From a checkpoint of a small sound classifier: arch tc_resnet, held-out accuracy 99%.
Rows from block 7 of a small sound classifier, named by matrix and row number. Rows with one number belong to one channel. Each number is 128 + 32 x the weight over its row's rms, rounded and kept within 0 to 255. All counts start at 0. After the name is the row's rms in percent of the matrix's.
After each channel's rows are labels from the 100 clips, of 14976, where the channel reaches its highest value: "top examples" is what is common among them; "loudest" is the band of the loudest frequency at the time of the peak. Only what is clearly more common there than usual is listed. The data: melodies that start on their tonic, played by one synthesised instrument.
# convs0: first width-11 conv (model.blocks.7.convs.0.weight, 160x160x11, each kernel summed), inputs 0-159
# convs1: second width-11 conv (model.blocks.7.convs.1.weight, 160x160x11, transposed, each kernel summed), outputs 0-159

convs0.52 120 [126 140 129 164  83 111 172 114 151 151 135 116 149 104 143  87 124 123 145 155  64 120 128 128 117  87 118 156 123 133 138 100 128  78 139 142 182 108 220 150 145 153 104 129 145 126  60 143  90  94 151 150 150  84 170 218 154 122 181 127 158  91 216 173 133  69  99  97 145 144 105 135 172 139  95 128  78  78  76 178  59 140 136  98 134  78  82  88  99 156 151 142 134 146 107  70 143 162 163 156 102 120 156 159  92 136 165 148 131 111 104  89 130 129 130  92 108  62 125 136 208 110 108  99 107 112 106 166 136 121 136 182 130 140 118 123 110 104 159 102 114 106 178 137 178 118  82  85  89  94 107 116 153 163 105  69 100 131 127 134]
convs1.52 135 [163 112 116 171 114 104  76  89 102 136 152 115 108 107 131 105 134 137 107 134 125 146 128 115 101 127 116 114  84 101 108  17 110 124 125 119 101 150 131 139 101 119 103  25 126  93  84 123  81 123 170  87 105  94  90 175 108  89 129 111 103 123 137  62  93  67  89 127 135 110 140  73 143  22 112 108 117  93 150 125 132 164 156  92 125 131 100 144 137 169 135 135 107 113 142 155 105  74 136 121  84 107 128 124 126 146 163 135  87  95 135 142 145 121 139 103 124 120 164 203  75 152  83 220  92  74  92 105 100 138 145  99  78 146 144 122  70 130 113 128 106 128 167  97 191  79 101  97 127  97 132 104 120 118 112  76  82  93  91 122]
top examples: horn-like; bell-like
loudest: 250 to 500 Hz

convs0.110 115 [110 126 140 144 121  79 139 154 129 113 170 102 162 110 130 128 111  51 134 112 167 102 132 166 184 157 171  96  64 105 108 112 110 170 126 132 178  97 111 118 131 184 192 149  82 141  87 156 139 190 121 124 199 128 150  69 108  54 183 112 131 162 129 157 156  74 149 132 134 107 117 170 118 135 116 166  94 150 179 151 143  91 192 132 131 199  80 145  76 162 122 110 124 135 154 161 115 117  93 107 127 145 127 124 146  92 144 149 114 191 137 170  96  55 163  98 102 135 104  88 161  89 130 140  98 146 118 109 133 186  57  83 122  96 126 125 136 189 122 132 123 113 150 109 105 102 144 155 162  75  63  90 115 146 155 133 132  99 159 157]
convs1.110 109 [103 143 157 137 134 179 180 126 100 153 134 168 111  82  85 173 134 140 100 112 149 109 141 116 134  94 125 114 113  91 144 157 154 143 188 147  93 190  89 124 151  80 109 155 129 148 153 124 146  90 109 134 147 120 143 103 136 152 119 128 127  88 172  77 153 118 183 132 169 104  70  95 162 144 139 111 168  77 115 137 109 127 108 202 134  67 141 156  95  85 133 136 172 164  89 115 136 141 103 128  82  76 121 107 144 148 158 143 162  88 137  53 188 140 151 130 165 148  67 157 166 154 130  95  97 128 126 159 156 134 106  65 203 137 101 124 102 176  96 209 160  98 161 123 174  81 179 140 122 162 172 102 120  62 127 107 133 117 176  71]
top examples: harpsichord-like; clarinet-like; pink noise
loudest: 1000 to 2000 Hz

convs0.80 108 [136  99 163  86 141  61 136  81 145  70 151 139 132 106 140 142 160 142  45  97 112  85  99  84 112 120 145 111 154  93 159 104 139 133  92 196 131 186 131  99 162 132 137 140 116  82 160 147 121 126 120 116 130  62 166 153  83 152 178 138 176 112  98 148 172 137 116 158 129 207  82 167  83 131 129 122 137 181 166 107 106 168 153 205 160 101 149 110 108 148 103 197 104 133 134  94 140 156 173  92 108  95 167 176 114 117 114 110 142 141 106 145 143 118 177  98 170 157  94 115 103  62  98  98  77 155 111  99 112 154 125 105 103 150  56 133  77 137 113 158 129 136  87 133 118  89 107 164 164 200 138  93  98 110 106 158 155 147 108 128]
convs1.80 093 [122 170 148 175 121  98 134 130 200 100 145 100 140 164 173 127 131 108  73  74 127 104 167  78 120 109 159 142 110 124  92 116 154 110 147 122 108 191 154 129 135 151 109 108  93 116 114 161 154 151 105 178  97  29 136 194 120 101 143 112 127  78 121  86 148 116  92  34 174 162 117 110 174 112 165 175  81  68  92  35  80  96 127 145  94 123 130 132 138 158 165 123  53 168  97 112 160 128 144  85 112  88  97 110 145 122 159 112  99 136 126 117 126 187 105 135 141 152 191 111 140 102 128 120  84 127 121 158 148 111 141 135 126  95 169 130 157 128  85 136 124  99  62 143 121 136 156  66  71 115 103 100  91 133 118 129 161 127 104 112]
top examples: oboe-like
loudest: 1000 to 2000 Hz

convs0.126 088 [168 120  79  82 134  89 124 136 124 211  96 105 127 117  92 208  81 148 151  94 139 119  89 130 140 112 116  98 168 170 141 147 141  58 144 116 172 149  95 116 103 127 102 153 165 153  82 139  82 118 147  91 147 122  97 151  96 111 112 113 100  84 172 116 134 208 124 131 125  79 140 138 113 154 163  49 147  90  83  87 125 173 152 145  97 135 149 135  97 135 167 128 172 163  82 143 114 115 143 129  42 116  78  95  73  86 217 158  89 128 135 110 181 167 150 163 125  82  95  88 121  94 141 132 146 182 119 108 160 118 139  76 147 104 129 102 189 108 117 131 149 148 125 129 118  87 129 119 160 114 119  86 119 113 203 104 135 137 124 128]
convs1.126 096 [163  92 131 100 155 121  79 142  75 124 114  85 119 154 178 104 107 120 148 137 154  83 115 140 108 148 117 132 126  71 148 170  93 147 114 151  71  61 114  90  98 180 104 142 121 106 168 145 143 150  73 109 132 105 192 153 132 148 114 110 142  72 153 134 142  86 133 149 102 147  84 132 116  83 114 128 135 117  87 124 140 113 178 136 136  98 142 120 101 111 155 136 111 108 126 133 162  58  93 172 113 228  82 113 114 192  47  75 157  95 139 151 152  63 191 100 187 110 119 100 147 115 126  83 143 130 106 167 156 167 112  93 115 151 101 119  81 173 124  80 102 153 168 102 110 202 132 110  92 153  91  74 122 105 112  99 123 128  85 107]
top examples: plucked string-like
loudest: 250 to 500 Hz

convs0.65 091 [ 98 169 117 115 176 136 152  96 177  91  87 117 155 150 102 179 143 101 172 132 138 115 118 150 119  80 157 188 138 162 132 162 172 108 132 129 150 112 170 115 134 150  86 150  79 180 142 181 174 100  97 124  47 117 163 168 115 154 158 125 110  47 160 166 158  60 114 123 134 151 108  86 162 137 140 157 107  95 117 123 173 124 111 136 104 122 131  75 192 157 127 149 106 141 126 140 107  46 133  55 148 130 124 145 158  93 114 124 108  95 115 140  97 188 134 153  77  81 167 146  75 135 187 156  83 153 111 143 112 139 100  98 130  72 184  68 117 127 134 118  74 159 124 102 112 147 147  94 152 110 109  49 114  99 125 109 106  95 134 115]
convs1.65 089 [185 152 121 155 159 183 160 156 130  88 187 121  60 163 160 198 159 112  70 134 111 164 102 121 109 156 157 146 119 145 149 116 114 141  85 139 134 131 168 105 107 151 161 113  81  66 151 145 163 111 130 128 119 131 134 171 157 154 120  96 138 122 189 113 165 122 114  96 155 118 122 163  98  84 142 112 188 159 152 140 110 179 156 202 141 134  98 193 113 110 163 116 150 105 186  89 125 133 126 167 138 128  85 126 150  84 155 103 182 193 148 143 148 119 188 106  87 117 173 104 156 133 139 122  81  59 126 170 130 142 139 168 215 104 115 127 158 109 131 109 142 125 177 145 146 185 167 152 135 184 120 104 123 114 153 119 131 154 163  49]
top examples: oboe-like; plucked string-like
loudest: 1000 to 2000 Hz

convs0.76 076 [ 67 125 109 142 125 101  78 114 147  94 107  82 110 143 125 164 147 124  39 146 144 119 104 123 134 111 123 158 125 128 154 108 167 147 122  99  84 185 123 155 146 130 171 170 134 120  97 191 124 151 142 154 143 159 200 139 160 128 139 144  37 114 107 111  64 120  97 133  93  87 137 175 135 143 166 195  65 148 160 124 120 106  97 161 123 112  83 122  91 130  51 125 147 178 159 102  98 120 150 169 129 124 106 140 154  99 105 115  89 103  81 154  91  44 112 151 127 134  89 143  88  98 129 128 144 164 111 146 108 104  72  98 149 136  90  70 140 108  75 101 109 147 184 109 110 121 155 127  69 129 184 107 117  61 105 133 148 186  99 116]
convs1.76 097 [110 184 164 165 104 111 163 102 153  75 106 151 119  94 148  88 107  93 113 150 115 144 114 210 143 164 123 136 162 139 143 201 107 193 114 148 126 112  88 141 155 133 133 137 239 156 210 126 140 156 124 180 161 163 158 131 102 198 148 206 109 175 147  83 176 117 112 117 165 125 128 183 144 122 139 133 130 189 107 159 136 114  90 172 138 193 139 145 167 135 133 136 145 124 171 130  87 164 147 202 146 138 113 130 119 126 109 165 171 138 120 171 112 119 121 112 145 169 164 163 116 115 133 139 133 119 128 141 134 140  58 185 120 151 164 183 142  98 142 167 159 127 140 100 119 115 179 125 134 126 149 164 137 130 105 145  88 120 129 208]
top examples: clarinet-like; square lead
loudest: 500 to 1000 Hz

convs0.53 120 [101  95 108 161 153 117 130 163 135  84 123  84  83 116 160 168 122 112 165 155  37 133 118 137 154 119 151 129  84 157  96 106 115 119 201 134  90  38 151  89 168 106  67 141 141 113 115 108 164 150 105 153 181  98 126 150 167  96 155  88 117 136  74 138 166 145 157 154  61  54 171 102 151 171 127 125  80 146 108 123 110 109 122 138 127 115 118 204 102 122 142 177 109 118 208 143  68 145 128 182 127 158 140  99 128 100 165 126 129  88 105 136 130 138 119 114 146 109 145 108 122 139  69 146 141 132  84 147 101 101 121 147  64  77 175 138 113 150 127 208 104 135 165 132 115 219 142 128 151  73 134 147 116 120 156 141 145 137 122 123]
convs1.53 110 [149 118 136 129 103 111  77 125 103 117 131  97 136 105 136 182 131 175 134 146 164 111 132  66 111 107 105 104  94 146 140 155 135 145 133 100 106 148  73 140 115 109 192 136 113  74 134 130 181 144  68 125 123 157 107 110 133  95 125  87 131 100 157 113 140 132 115 131 133 140 108 116  60 127 103 135  90 210 112 102 147 186 157  63 121  91 180  55 205 114 148 176 145 182  79  72 105 114 137  92 216 142 119  99  94 150  71 159 166 152 116 140 169  99 118 149 140  88 157 103  99 163 148  99 112 148  97 170 160 140 103  79  51  98  61 150  91 172 102 125 127  89  80 120 108  89 144 104 105  93 140 128 121 153 131 113 109 118  74 123]
top examples: bowed string-like
loudest: 2000 to 4000 Hz

convs0.12 113 [139 160 128 142 149 159 154 112 131  83  94 140  92 132 134 157 138  71 135 121 150 121 133 162 144  67 112 100 171 131  85 175 104 188 129 115 154 171  87 104 165 103 141 170 123 166  95 148 128 147 157 112 161 126 199 121  82 128 128 108 149 132  68  97 200  14 121 140 126 135  72 135 147 135 170 116 129  68 169 147 160 138 101 144 111 131 147 100 130 110 125 155 124 165 141 103 125  78 151  98  99 183 221 160 117  61 156 128 168 126 116 129 121 175 105 108  92 111 115 123 136 124  66  98 133 175 102 146  83 136 118  73 195 176 148 115 128 134 177 137 128 121 120 127  88 100  72  83 192 110 121 108 178 114 107 158 130 112 142  95]
convs1.12 103 [122 151 188 102  99 143 123 125 132 111 150 111 141 135  92 149 106  97 144 117 133 104 120  89 149  87 115 120 182  86 122 141 117  49 110 145 190 112 104  90 146 117 137  92 105 123 120 106 110 118 110 135  85 157 135 151 179  86 105 147  66 162 172 124 183  82 135 147 113 129 126 127  79 151  97  84 156  74 137 199 123  90 110 146 144 151  90 114 169 139 134 117 133 133 142 107 130 111  91 116 112 147 147 158  92  95 111 178  71 143 156  68 143 147 132 188 116  75 172 156 160 123 132 110 153 120 188  61 153  93  92  63 233 120 175 140 209 175  98 129 171 193  61 173 135 145 130 120 148 153 117 110 121 113  89 125 135 108 136 121]
top examples: reverberation; trumpet-like; saxophone-like
loudest: 1000 to 2000 Hz

convs0.1 114 [142 140 147 144 153 103  94 166 137 163  52 116 162  95 138 147 122 169  83 182 110 123 119 109 118 128 160 130  88 104 115 139 136 168 185 128 114 162 124  94 120 166 141 127 143 141  92 113 149 151 106  89  91 115 134 136 168  68 105 123  92 150 255 160  90 111  83 138  85 104 170 152 115 115 117 140  65 152  78 123 172 103 170 161  72 146 131 101 100 144  78 116 127 137 135  75 126 192 128 127 146  82  82 106 110 138 146 110 122 102 165 121 132 111  93  56 109 193 174  80 144  97 117 148 161  94 127 113 179 101 151 110 170 101 122 150 159  89 143 143  98 107  83 176 160 157  97 148 114 123 203 160  68 131 115 142 139  96 109 110]
convs1.1 104 [108 196 140 172  81 128 104  82 114 131 113  87 135 166 144 132 100  92 127 131 163 109 138 130 130 120  79  68 136  76 115 106 110  80 178 109 138  90 111  64  89  57 117 163 145  68 121 114 139 125 130 106 101 145 133 128 104  79 169  71 128  96  13  74 116  84  96 123 142 164 156  98 164 116 143 111 151  93 152 111 133  85 166  89 200  72 156 154 109 165 170  87 102 114 106 117  98  88 162  61 158  92 153 105 110  93 132  70 132 105 127 109 157  94 155 129 139 132  98 106 161  81 112 152  97 108 166 110 125 142  62  85  76  92 101 160 185 130 116 126  99 123 113 130 152 135 112 107 107  96 104 144 112 162 124 112  98 149 138 120]
top examples: harpsichord-like
loudest: 2000 to 4000 Hz

convs0.158 109 [ 99 144 185 168 147 112 173 101 127 166  99 116 164 148 103 118 102 138 103 127 109 125 152  76 119  75 110 180 133 165 129 116 128 119 196 149  57 102 114 112 139 108 168 104 128 171 147 154 170  97  67 232 136  56 144 157 127 110 200 133 150 128 126 101  74 133 155  99 110 147 106 106  78 181 160 146 153 200 175  95 195  58 102 101 135 110 100 143 125 135  80 107  87 174 124 115 141  93 127 168 161 139 112 126 141  86 103 166 134 121 102 146 154 163 136 124  93 146 102 102 112 144  72 155  93  76 104 105 116  73  87  89 132 126 110 141 146 115 126 169 101 184 177  93 146 113 110 150 139 111 106 100 143  98  98 144 106 138 169 151]
convs1.158 100 [110 223 167 139 120 162 148 100 121 161 102 165 140 118  72 147 116 108  95 146 120 142 114  51 126 174 140  89 153 145 162 132 140 166 145 151 177 102  78 143  87 135 110 116 117 104 109 133 135 121  81 109 109 196 118 105 189 102 141 163 185 127 104 159  79 129 115 161 166 106 185 118  83 160 146 180 116 119  93 190 102 143 131 161 143 153 151 143 109 129 119  67 206 124 164 148 144 177 118 172 191  66 138 162 140 116 173 154  97 140 132 130 117  97 141 105 130 178 131 138 159 136 116 184 136 128 165 106  85 136  90 145 119 124 131  91 111 158 116 201 182 130 138 156 213  95  91 162 126 167 120 142  92 115  79 140 129  93 103 110]
top examples: harpsichord-like
loudest: 2000 to 4000 Hz

convs0.140 091 [ 59 158 143 124 154  84 132 131 122 134 114 147 122  84 109 142 107 116 126 103 124 123 119  82 147 109 132 144 112 174 137 170  93 122 122 106 127  84 189 143 114 135 116 112 136 117 131 181 192  83  68 160 183 140 192 173 145 110 144 176 154 102 131 158 224 145 123 131 185 121  99 129 122 164 109 168  88 174 152 113 116 172  91 134 189  83 118 136 144 117  79 162 147 160  78 105 100  69 104  71  97 116  91 130  79  89 163 119 101 154 106 164 201 137 135 145  33 126 113 170 164 154 156 139 117 111  84 160 132 117  97 124 154 101 117  75 133  85  97  68  93 141 134 120 127  98  99  94 178 179 116  78 124 111 143 102 131 129 110 127]
convs1.140 091 [146 115 160 131 124 185 177 130 152  95 122 171 169 156 132 204 125 139 164 158 132 130 147 117 153 172 183 117 164 130 138 103 110 175 136 165 181  88 160 105 131 117 172 106  71 177 159 141 109 169  94 145 122 145 117 201 172 138 144 141 126 120 110  99 142 128 138 152  92  91  94 122 115 124  98 105 104 131 125 133 111 131 139 157 101 116 146 156 130 120  74 115 133 180 173 166 185 190 209 176 114 147 130 130 130 117 137  67  92 155 145 133  70 149 210 148 125  99 125  93  44 160 192 100 121 120 163 136 144 164  97 169 153 158 125 170 129 118 164 170 193 134 121  69 118 201 126 142 159 147 146 103 161 102 166 104 149  99 156 119]
top examples: plucked string-like
loudest: 250 to 500 Hz

convs0.68 098 [ 80 112 104 101 112  98  84 132 126 128 100 133 172 135 116 138 134 131 127 108 162 148 115 181 157 196 114 137  90 100 138 139 142 112  77 151  91 129 140 120 161 105 139  79 157 108 130 195 177 138  98 174  89 142 168 142  72 132 152 141 146  64 131 146 192 113 132 135 115  19 141  86  94 120 126 200 144 121 157 136 130  77 112 191 160 146 114 143  95  85 146 123 161 118  74  99 102 173 133 121 120  69  82 168 104 111 124 114 118 185  75  90 123  96  80 107  80 159 140 168 162 113 122 110 148 129 108 135 107 147  91 147 119  71  61 148  58 105 136 123 129 173  87 122 200 131 174 145 141  93 143 107 165 154 122  94 118 145 110 161]
convs1.68 100 [168 160 101 119 148 132 144 147 131 161 156  85 132 116 114 116 154 159 153 165  94 116 158 160 154 123 105 113  70 100  97 158 143 154  95 128 180 172  93 131 106 161 147 210 239 100  94  58 148 155 160 119  78 116  97 135 101 159 132 232 108 179  99 100 120  92 130  94 132 138 165 144 149 132  92 146 143 133 103 197  85 104 154 153 145 124 136  96 104 185  58 151 134 171 140 126 134 102 137 124 106 151  91 111  79  70 110 136 116 163 119 112 127 139 166 160 147 107 137 138 155 163 133 127 111 152 125 130  98 129 137  59 151 183  86 146 173 132 110  99 173 128 111 168 173 122 214  86 140 158 126  66 111 133 147 124 123 120 150 138]
top examples: clarinet-like
loudest: 1000 to 2000 Hz

convs0.21 092 [159 199 114 113 181 122 154 138 137 147 231 170 126 150 142 162 198 119 135 131  93  83 126  87 175 100 193  82 110 162 168 130 110 130 125 137 134 127 116  93 195 146  98 125 155 157 154 220 146 123  79 136 127 153 188 105 128 129 131 132 125 103 120 129 119 108 146 106 150 125  89  98 102 101 124 109  94 131 168 143 172 101  96 126  97 104  89 155 198  95 111 112  97 131 188 150 126  96 178 131  82 127 128 144  79 121 177 138 133 107  98 129 140 226 120 133 132  87 106 148 130  89  92 163 136 153 141 130 129  70  92  87 152 168 134 116  94 181 113  42  91 138 103 141 140 158  79 100 107 105 120 150  94 105 114 107 138 163 104 138]
convs1.21 089 [116  93  95 120 105  89 110 146 102 136 139 124 141 110 157 138 104  66  47 120 132 143 177 186 150 183 136 108 101 111  95 150 127 154 107  76 135 160 118 158 158  98 165 175 118 154 142 139 144 116  93 166 179  82 154 148 160 155 115 172 106 139 116 107 133 172 185 107 104 104 109  98 151 107 128 139 106 110 123 146 156 194 110 165 136 165 132 104 132 142  94 112 130  83 139 159 181 239 116  88 176 133 161 156 204 112  86 120 179 148 108 100 166 130 166 140 145 194 119  54 172 152 104 142 123 145 140 112 135 155 135 139 147 155 141 128 141 171 114 164 172 157 107 134 105 165 142 178 179 148 130 160 198 147 204 123 137 163 156  89]
top examples: oboe-like; white noise; pink noise
loudest: 1000 to 2000 Hz

convs0.6 156 [204 114 114 166  98  97 124 155 158 149  94  80 141  85 152 118  84 105 142 141 113 108  98 131 192 135 198 115 103 160 154 138 128 130 104 166 237  83 118  86 101 121 143 112 146 152 104 168 120 102 114 179  93  91 137  53 108 126 127 141 146 147 130 153 151 135 145 131 181 110  68 125  72  99 225 151  94 122  61 138 112  67 115 132 156 155 114 149 114 162  99 140 112 216 127 106  98 137 106 131 105 151 105 104 121 122 119 160 118 168 130 121 102 152  63 144 131  91  83 106 159 128 111 158 129 110  95  68 128  77 123 118 103 117 179 108  96 145 174 114  76 122 158  87  83 114 127 110 131 156 135 164 151 128 131 103 184 135 155 168]
convs1.6 140 [ 63  56  98 117 160 123 160 232 132 145 119 122 134 127 111 137 123  93  95 128 147 126 112  92  87 132 113 148  92 138 130 156 129 118 137 105  44 106 132 157 128 171  58 124  74 123 157 130 161 150 182 152 126 121 135 115 131 142  74 119  80 147 101 105 101 116 212 141 130  89 129  93 117  62 206 122  62  90 126 137 156 146 125 144 132 116 103 140  96 100 114 120 134  91 131 153 136 145  90 119 142  36 122 133 132 133  83 163  82 129 143 128 118 149 151 137 132 116 145 156 134 134 130 105 145 121 170  74 137 159 130 139  74  96 110 143  21 118 146 200 142 149 167 102  77 163  90 157 118 146  86 181 114 165 136 125 137 145 107  92]
top examples: piano-like
loudest: 1000 to 2000 Hz

convs0.43 092 [147 144 111 109 100 113  91 146 117  99 110 102 136 185 113  96 137  91 126 141 152 133 130 111 145  80 146 116 106 146 196 143 116 155 139 150 117 132 151  78 157 151  97 137 100 180 189 167  95 141 155 133 168  49 136 101 127 185 199 177  97 122 112 150 134 134 128 127 122 174 180 130  68 182 133 181 177 194 152  92 150 122 124 110 152  87  86  81 103 126 139 118 130 159 161 117 147 172 135 160 107  88 127 140 164 109  68 147 156 135  66 196 109 154  84 134 128  42 160 118 161 108 122  86 132 159  65  90 110 191 128 124 151 157 115 112  87 112 126 167 156 145 129 122  70 111 170  75 138 123 152  95 118 138 115 192 110 154 139 174]
convs1.43 079 [153 149 155  79 100 111 177 128  92 132 165 107 129  88  67 142 104 121 211 154 139 134 145 121 124 122  81 121 135 142  90  64 203 110 173  85 153 156  96 111 176 146 115  71 218 171 105 115 135 119 183 128 128 179 142 142 121 156 131 121 124 151 128 173  91 174 135  92 121 150 120 129 134 151  83 134 140  77 114 130 122 146 115 115 110 140 126 125 194 110 145 147 153  76 166 105 138 120  93 184 137 133 133 147 224  97 155 141 134  62 122 137 123 155  98 140 167 138 150 161 129 152 109 168 162 156 143 107  99 126  80 172 152 101 134  81 183 149 179 128 102 119 132 143 113 164 143 101 203 164  88 137 162 148  65 194 158 115 116 146]
top examples: vibraphone-like
loudest: 250 to 500 Hz

convs0.27 106 [ 97 142 140 120 109 121 127 113 144 125 148 135 124 127 110 199  95 117 112 112  85 152 113 136 153 169 110 106 128 131 130 142  98 164 227 128 114  73 141 123 126 113 137 126  71 137 125 172 236 108 119  60 102 103 129 129 102 111 181 156 118 132 255 116 130 114 109  97 113  99 174 139  56  80 120 147  86 185 138 150 171 115 128 145 144 168 134 118 106 145 130 122  85  97 112 130 142 168 148 127 154 132 106  45 120  93 135 129 130 134 139 125 144 102  61  83  69 183 124 115 145 134  82 173  92  97  81 107  95 145 131 116 171 101  84 143 153 150  81 136 170 119 103 140 157 165 152  87 126  95 132 120 140 117  69 105 110 135 131 104]
convs1.27 100 [155 189 181 170  96  64 164  65  93 159  72 114 140 165  97 107 110 109 135 134 123 135 133 142 155  93 140  99  60 148 128 105 164  93 134 132 126 101 181 151 155  62 138 159 138 133  70 138 134 140 126 115 112 111 108  98  96  79  88 112 141 111  49  67 112 157 132 137 157 133 163 100 182  77 147 119  65 106 126  94 126  97 125 128 130  52 146 137  98 114 119  79 116 138 130 137 102  73 124 106  80 103 116 128 118 164 165 124 128  68 147 111 145  88 174 141 155 174 104 111 119 107 109 244  90 119 187  71 109  97 121 142 130  87 156 112 165 124 127 153  84 139 155 148 168 130 114  56 114 116 136 131 153  98 124 129  93 144 104 121]
top examples: harpsichord-like
loudest: 2000 to 4000 Hz

convs0.136 116 [170  97 133 127 173 152 136 126 122 137 107 177 138  91 116 154 177 101 110  94 136 117 129 211 165 129 128  60 175  95 103 163  67  99 173  97  98 204  93 141 111 108  98 149  84 109  73  97 109 155 136 105 158 127 143 166  44 132 146  82 116 144  96 100  89 146 133 200 122  83 156 179  98  87 108 131 135 173 113 212  90 183 142  63 138 165 150  84 145 186 152 141 131  86 121  97 111 166  88 109 101 112 139 121 132  92 125 102 107 110 159 149 133  94  87 114 171 118 187 142 168 137 129 121  96 132 158  77 112 169 155 117  89 131 142 128 150 111 136 136 126 120 172 165 116 134 128 122 116 154 149 210 148 126  76 155 131 121 115 148]
convs1.136 119 [ 88 125 110 163  98  71  93  90  32 124 134  90 134 124 165 128 131 144 136 103 114  86 161 102 113 115  75 108 117 115 123 139 138 118 120 107  89  62  92  93 102 108 151 169 130 111  73 108 106 113 108 131 105 112 118 117 124  81  49 103 108 132  84 125 146 104  96 174  73 148 118  68  98 138 118  87 135 102 121  55 149  87 100 173 145 131  89 122 106 163 113 117 105 118 121 121 109  73 138 102 111  69 171  91  99 129 115 117 159 150 130  94 189  74 113  99 121  87 133 133  96 102  81 112 131  78 112 121 152 119 108  91  79  70 119  99 167 129 105 125 148 209  73 119 113 141 107 102  67  96  83  63 137 115 125 121 125  85  74  67]
top examples: vibraphone-like
loudest: 500 to 1000 Hz

convs0.123 083 [164 136 138  89  64 129 112 142 117 136  79 158 113  75 158 110 157 137 159 108 148  86 163 107 145 138 123 127 120 123 140 153 140 137  99 106  90 181 125 127 127 136 166 211 100 166 147  68 118 112 113 132 101  97  95 223 174 109 149 112 115 153 125  70 206 151 128 166 107 149 165 152 138 118 142 133 123 145  97  80 141  77 136 115 118 132 128 112 142 106 141  68 165 117  91 159  60 211 160 134 140 114 142 105 148 180 145  98 139 126 117 143 122 167 181 112 132 145 207 157 118 108 132  76 152 129  83  82 158 175 127 142 102 159 126 221 141 102 105 144 146  90  75 160 114 174  58 165 147  97 145 105 162 102 136 102 156  99 134 132]
convs1.123 092 [ 78 128  79 132  45  94 118 121 124  85 133 115 124 137 134 118 114 138 176 152  49 101 117 154  90 170 129 110  96 118 122 127 197  89 173  59 175  78 131 109 122  86  77  72 103  88 129 122 116 124 162 116 163 136  76  70  74 101 115 144 126 138 113 125 139 153  69 191 139 105 122  54 184 130  80 108 118  85 129 160 137 179 159 102 155 150 121 133 145  97 127 157 179 135 131  93 138  54 138 141 101 100 135  75 133 132 101 140 120 110 138 118 103 112  60 140  97 130  93 143  81  96 147 175 122 147  99 160 148 141  81 114 101 168 103 116 107 136 177 115  84 103 155  90 152  83 115 134 128 108  86 135 154 121  42 127 128 168 114 139]
top examples: vibraphone-like
loudest: 500 to 1000 Hz

convs0.64 115 [147 167 114 133 180 113 195 188 118  71 118 148 189 110 101 105 135 170  31 162 112 104 178 110 128 156 161 170  36 135 109 115 123  76 149 176 103 133 160 158 114 117 139 123 123 115 121 144 101 140 131 188 146 146 157 177 158 113 154 169 150  93  98 147 142 148 150  87 109 117 142 118 132  68 128 118  77 155 108 198  10 156 127 147 125 138 133 152 139 105 136 134  99 116 126 146 101  52 135 165 126 124 102 152 153 112 120 141 127 133  87 128 117 104 115 126 167 102 132 110  88 152  69  93 145  76 114 149 159  96 107 146 145 108 160 123 138 159 151 175  67 118 177 150  63 140  77 145 141  98 146 146  96 177 104 144 147 101 120 123]
convs1.64 108 [154  59 133 135 143 101 124 112  69 206 116 113 101 120 140  75 143 166  84 151 134 131 110  55 112 140 127  87  47  76 151 170 123 109 235 113 107  66 105  91 159 104  75 177  91 166 157 128 104 125 107 112 118 101 112 126 132 111 117 122 142 107 178 124 147 153 169 165 103 160 147 104 131  83 137 110  69 119 129 138 119 111 115  63 117 131 120 134 138 138 147 143 128  48 141 153 145  71 123 127 192 202 130  87 157 157  79 104  93 103 105 111 159 141  97 110 113 117 117 114 165  77  79 130 112 134 143 100 131 138 178 153 160 158  92  93 138  85 139 206 152 128 128 115 108  97  96 105  99 103 140 139 124 100 189 132 119 139 138 155]
top examples: bowed string-like; reverberation
loudest: 2000 to 4000 Hz